config = dict(
    image_size=64,
    targets=['part'],
    norm_position='pre',
    conv_stem=False,
    depths=[3, 3, 3],
    widths=[80, 160, 320],
    residual_init='none',
    optimizer='muon',
    momentum=0.9,
    nesterov=True,
    max_steps=11800,
    batch_size=256,
    decay_fraction=0.2,
    weight_decay=0.04,
)
Rows from block 6 of a small image classifier, named by matrix and row number. Rows with one number belong to one neuron. Each number is 500 + 25 x the weight over its row's rms, rounded and kept within 0 to 999. All counts start at 0. Numbers have three digits each.
After each neuron's rows are labels from the 100 images, of 14848, where the neuron reaches its highest value: "lies over" is the class under the peak; "patch colour" is the nearest of a few named colours to the mean colour under the peak. Only what is clearly more common there than usual is listed. The data: simulated grey scan slices of phantoms with and without marks. In brackets: how many of the 100, against the usual share in percent.
# fc1: MLP up (model.blocks.6.mlp.fc1.weight, 1280x320), inputs 0-63
# fc2: MLP down (model.blocks.6.mlp.fc2.weight, 320x1280, transposed), outputs 0-63

fc1.63:498455481497523459475516506490509510484512459553503479551577511490479511486488532549534496504510568522460470519525504517511497503505481456523508494422495522520550520489530533466470505559459513
fc2.63:538457454524543477460467483490506498494532480471523498510511488503518525505472504526479489500507577499485475519535484478530479534482530466482484487538511480532494541490516480517473502478528506
lies over: lung or cavity (98 vs 4.7)
patch colour: grey (99 vs 43.9)

fc1.171:473522484525511484486521502501507488450485495499472512532509519504536470478513477444512499488458489502496501492483553445516510484473505472497522492515473536488470480504495518551474510518525442
fc2.171:554507547473489502452497480533508469486436546509471457490467476492504505469485467492541488496520492493504477528476522476492552526520530491489510531508485500525490497518525476476516549475470512
lies over: lung or cavity (43 vs 4.7)
patch colour: grey (87 vs 43.9)

fc1.471:532500507488487543480463505493483488533540510524498472511486484535483498491528528453534513513499494490459556517514475530536528485518514519488460542521470473497518489502482490463527514473491497
fc2.471:524512529503492492481473497460460478542532475535506485542482517536512491518485523472548502501493475485533507480481468521474473490526557502545466523500461530523494478534493482493524550513438476
lies over: air (99 vs 65.4)
patch colour: black (91 vs 56.1)

fc1.53:499475522510474492473477521544460487525493482498484516524510502499538498487519506526523480492515448504502502503484486531500534467502491497482529467494450521522533505516498474510504505484535528
fc2.53:519535511501497506497517529514461555514494534500475544481495512490494497523512530492459496500526533513448479509537478490493532463512499521468523530529480537526487480494513466508467489485522538
lies over: air (100 vs 65.4)
patch colour: black (87 vs 56.1)

fc1.24:513486509463546532495515492544496494507473491515490547516491443504490549492510548496528455504475523508408500537492510519500516516471518521505497480528483504481493517501523524505481504485493538
fc2.24:551512480486534507501465492472483526512516501497503496472447498496508492516489477514491496547496533548534489507537468528460510469474484534501469503543484512506502507503506498499511514516458514
lies over: organ (48 vs 19.4); lung or cavity (44 vs 4.7)
patch colour: grey (74 vs 43.9)

fc1.130:503462490504538503515467514519486514519468492475506512526573478481522509505532499509475504494513513500458517544540490465485519489470513495510494458504492489473500505519482478535478480481477490
fc2.130:526526466505480480505508493493508526477503507514546447524499502491493478530480501465499498514447511531491492500482547472508540520447477490518501476494526475490527501489441505493482528497478466
lies over: lung or cavity (97 vs 4.7)
patch colour: grey (81 vs 43.9)

fc1.493:515539509516519447539489472478533466482477494556489457492526506487500511491516528502550475496479513497476539525535524471508485487475504479509535513501516489491446523481511486505517489532454455
fc2.493:521486509546454476481509498573479536490523479502534531511486517528471479481528456492470491503476487524503470539466504488466499499474478487497485491546492462523481465489530508499538457471486474
lies over: air (99 vs 65.4)
patch colour: black (97 vs 56.1)

fc1.562:467498471496457495531458457501490503507523459513549526519533511492470495516509509481474461469473504495525494534496461466523517486495509512462477496534467523500500457554503490562511462515499505
fc2.562:536487479505495537505511522480449506546465523497528499500480441547492469510493495496491482493490558486482507492481512533536474516515485537489520526528452458490532501495510515546476482424499521
lies over: soft tissue (47 vs 10.5)
patch colour: grey (76 vs 43.9)

fc1.548:468506531520488534499492479478484522488548544539483500478516499531467502538464527532510474546509541508502483458504541537539444488516558506523501508501467504489557463501505456480526469456505494
fc2.548:504485508558491504528500497515500529494508506524521483473520460488469464507487497476528510532484464474486525525471487497473526481534525514507524524532503535517491512513495483521513487477509482
lies over: organ (42 vs 19.4); soft tissue (38 vs 10.5)
patch colour: grey (78 vs 43.9)

fc1.425:509516488469502500531501506483482538536461489465534522525512512496509538531497515479519522525493536532479471468512540487485482544477498484505458433494512530456505479495519481489478481499517498
fc2.425:527476498533495439485499466500515464479534520494491477500522451477516448524533490506497496537489494493510513546513511494481516453542524495478538522473476513508513517482459525509530463517464482
lies over: air (99 vs 65.4)
patch colour: black (91 vs 56.1)

fc1.756:482487500504503534526458559538543491505525497486497516500486447516504497471495512450499517489509466545494496445523483522504485499490507500503521493479516506472456529470510553501524506492479491
fc2.756:494482477484496524499501484510504491525465487446505466548473494456488465469460488484520531503491516503493510552497458482463501489482510495512533532452493473459452491489483545502482486476465505
lies over: lung or cavity (64 vs 4.7)
patch colour: grey (81 vs 43.9)

fc1.571:516526476490452516507501508492543523489455510455506527533516533504514470513511510490550538495530534505539464521492515556478451497505524497527522550446486466472522503462460513499474515516489489
fc2.571:484505489522507474522484461496458480528521502518508477484499478505477584492503478514489491503482448522460474467510515479494487493509464511475496474557513521497492477530495492526496505514519495
lies over: lung or cavity (68 vs 4.7)
patch colour: grey (77 vs 43.9)

fc1.274:506480429525523520500505491512531514548512466521488448488505508462512515498474529473529467485532543496461535493505514513466452503485504502461482504524493502509483517494533528494511483531491501
fc2.274:522484517505501491533471540490498486502508505527502542525537524482483493470545480488489480520531517544507503534497464451496504483511520505473484544501492500519481527501451471511481488446481481
lies over: organ (90 vs 19.4)
patch colour: grey (98 vs 43.9)

fc1.179:496491508464488501535469528444539505504472495515522449493467467519486528520510470519482496462507496504480491553486518464516489498499517508505439528464509455480493522491523532520505524504525486
fc2.179:506485480484467490533481548469529457528477573472511513475532512496548453512486481500515523503485562465461501491479528515517524496488497512532505498525480556524504450494492486525508526512521492
lies over: organ (53 vs 19.4); soft tissue (30 vs 10.5)
patch colour: grey (97 vs 43.9)

fc1.308:499492538482500498442490515531496487494497522462494509495473460491523457518483546528519452506504523506501516519487509488474488501453471486499504530557484517504493512430517525506479514474482492
fc2.308:512503507497504531525504509516506506460494524501460503549524496459539444482498500488517546516475524504523489527468482494507517464545517520490444489470519488510472493520502506497500484478488486
lies over: organ (83 vs 19.4)
patch colour: grey (87 vs 43.9)

fc1.665:469503513483492492466523495473476517469438519538475494474506436529490471494496522570542503496490518495463507532505517510495502478522505546452524480493494526457531536532497462511520505474494502
fc2.665:463478522478556480484519502477535499500475503507500518527534468471506479537484499561493487515536502495474532553457466468525518502511518494489493502514485494455511524522480489504513463483512453
lies over: organ (100 vs 19.4)
patch colour: grey (100 vs 43.9)

fc1.73:477513574460481472492485532491501533500498518479472526519533501521511525487510473480485462494517513538471526537465518484519493476477544468465486478466445523498503499539481465520519516487487505
fc2.73:493489550499489487471506522549489469464476502548451538490486505515531524468505512460493510501545548562506506482465484506505507460482487520496475505505461517463526484518529493554488452512516533
lies over: soft tissue (84 vs 10.5)
patch colour: grey (98 vs 43.9)

fc1.95:501485461529550478545491521523533486510525502474525494496494525460509496521506552427506489513485541506493451490532519518512507522507508504491539510511498474472511521491524479499529509492485485
fc2.95:511455464479495437535537488518507510482517489501538530503489511440516504489483501464466500494507483499485514481517522517499503493532503448515502441506496522487456526507522492520504537496483506
lies over: lung or cavity (27 vs 4.7)
patch colour: grey (95 vs 43.9)

fc1.707:533484528498512489511481525538487502512424524503502456471513518453518497492527539513501454483485481495483480478509522481472503510467552459499493493525537480505479472453503503511469450500441478
fc2.707:528484437478557468509466521467506551486472483496497471472481522529518497543489478510498486508524505529454492511532523486476552508526502536508527496466528492499480468478468455539473483497527519
lies over: lung or cavity (48 vs 4.7)
patch colour: grey (70 vs 43.9)

fc1.418:476507503521509525480497512510547501502544500506510523477545519500550496492490485520498485506510475470459529471528495477511490471480484445491486491504514490527523527466474501507483476491483512
fc2.418:477476534476516474477483454480470511509571527488522514496499496522542505464493519518503468497507509510470543463515536463499465494513539497509520506538535484519538500464576547549540526479502506
lies over: soft tissue (93 vs 10.5)
patch colour: grey (99 vs 43.9)

fc1.399:535527498529497474468441503518495509454514488485497500510485476489514520501482498518503460499540483508506514507466546511542450447541535497511468487526506500470507473534493469536503499498491501
fc2.399:498507526494492524509514529538509559474530507506474488475506497471525505483544519532522458478535487563479495479483500519510525512454493512568532530487453523485532543473544454501503505499471491
lies over: soft tissue (83 vs 10.5)
patch colour: grey (91 vs 43.9)

fc1.337:513507499497449457512515467495478482464521499508487525473523472520502469526525475508464493504536494505473464539477509487493498489534475478519512536442476466494494471524466478463516469511476514
fc2.337:488505477482546507471491519506500513491523500464510471529490521507511534494494511527541487511488522476538521471526486481486510482463528527455499480578525510534525482501499537495478493480484489
lies over: organ (96 vs 19.4)
patch colour: grey (100 vs 43.9)

fc1.236:534512475482501489508497460532497500484462503536534440459500494449523496520489469560445474524485466510498472521494478450528504462493469475500501452459504492516514491488492481493525486480458533
fc2.236:485463490489471485470465510475506484500506534491495532526475500484478519488541548473537511487515524486517533534465515463461504520521516503499528545527460516528484511499480506510487481498545499
lies over: lung or cavity (55 vs 4.7)
patch colour: grey (75 vs 43.9)

fc1.60:527506495514506529512533496516524486491516489479515482519462498518499508516528533531484476517482486515528471503459559492484504516508485521475470512514504518478498458518493536516498462553494492
fc2.60:506514511529528523537488507449481482516544518516504518505488492517547520526465527508475537500514491474488466556441532443486526500489525525500533488520477491489527477519490482508450462503528507
lies over: lung or cavity (78 vs 4.7)
patch colour: grey (91 vs 43.9)

fc1.613:483471513500505472519478513511514468535486483418503479526509495479452509503481471465526548497462534520523507495475493485544517466527531484451525520521524511471476450485495543483502508492507451
fc2.613:510510474468488451507529549506530481493512475529513487493512488494529513556505497496542465505478485502489509547450496521507497519459475462462459517502510497509486534472473531492479488477513469
lies over: lung or cavity (90 vs 4.7)
patch colour: grey (70 vs 43.9)

fc1.729:468527511483507516467485503505494494536535468553508498459478501493461493482507507472459509506526536519526495453474511480513509500488509480514510488499473450517477516505468511464497487467517513
fc2.729:487509525482498464448505488473435521493519510549526500446473471515494512480454522481463493516522500526531528493523511459490489500514482520537470495521529511487546503478490501480510458502485472
lies over: lung or cavity (95 vs 4.7)
patch colour: grey (76 vs 43.9)

fc1.33:535502467490538477479484462546516474474498485496484472476509445465510529486514514485507520531527499466492507464477492558489508512469530512506491483492488555496517510510487497513481504514541495
fc2.33:502508468517517505558515522514522527501501509483522505461497518517536439454507491538472465483541463454495444510547476554503498565497506499482516482507491528525553520501499461450538529505519496
lies over: lung or cavity (94 vs 4.7)
patch colour: grey (98 vs 43.9)

fc1.59:485495488468492542520496485517527478504504491462497516515519483506482483517480530462473476498498533486531523492502474491485523509498492493489529512491524488517528471529499465494506561518482518
fc2.59:516479504535499489460516554535490497483516502532511485504514522565559525556487485500483496510482489496481490487491499543510521486474530485499493486515475519509495490527514502548497480532486482
lies over: lung or cavity (62 vs 4.7)
patch colour: grey (78 vs 43.9)

fc1.29:501503485517505521472468517567479494507488527525465513520501521515483493506463472506502502483493459498502437553510521557539551523471547459492487506515471518496515502483491530543552527498518509
fc2.29:529560477499491493523482501514443543531490493527496501535482512505508458533524468502490446500527474492468528518540493474524519474533517500519572479481546464454482469513530516493480513458520516
lies over: organ (99 vs 19.4)
patch colour: grey (100 vs 43.9)

fc1.314:487506513500464535518544497532535520511477522484509479505516507514517526502492507463493533489547513537489523538468492550539470511496519521484463477524494468502501473503485502491484475489465508
fc2.314:494482523523526491511459531483493496499502538482482513514503521495512528507474517493461535463538486447517521511489482481474498475471505523471540510477492508536501455503444512471485503462476527
lies over: lung or cavity (73 vs 4.7)
patch colour: grey (72 vs 43.9)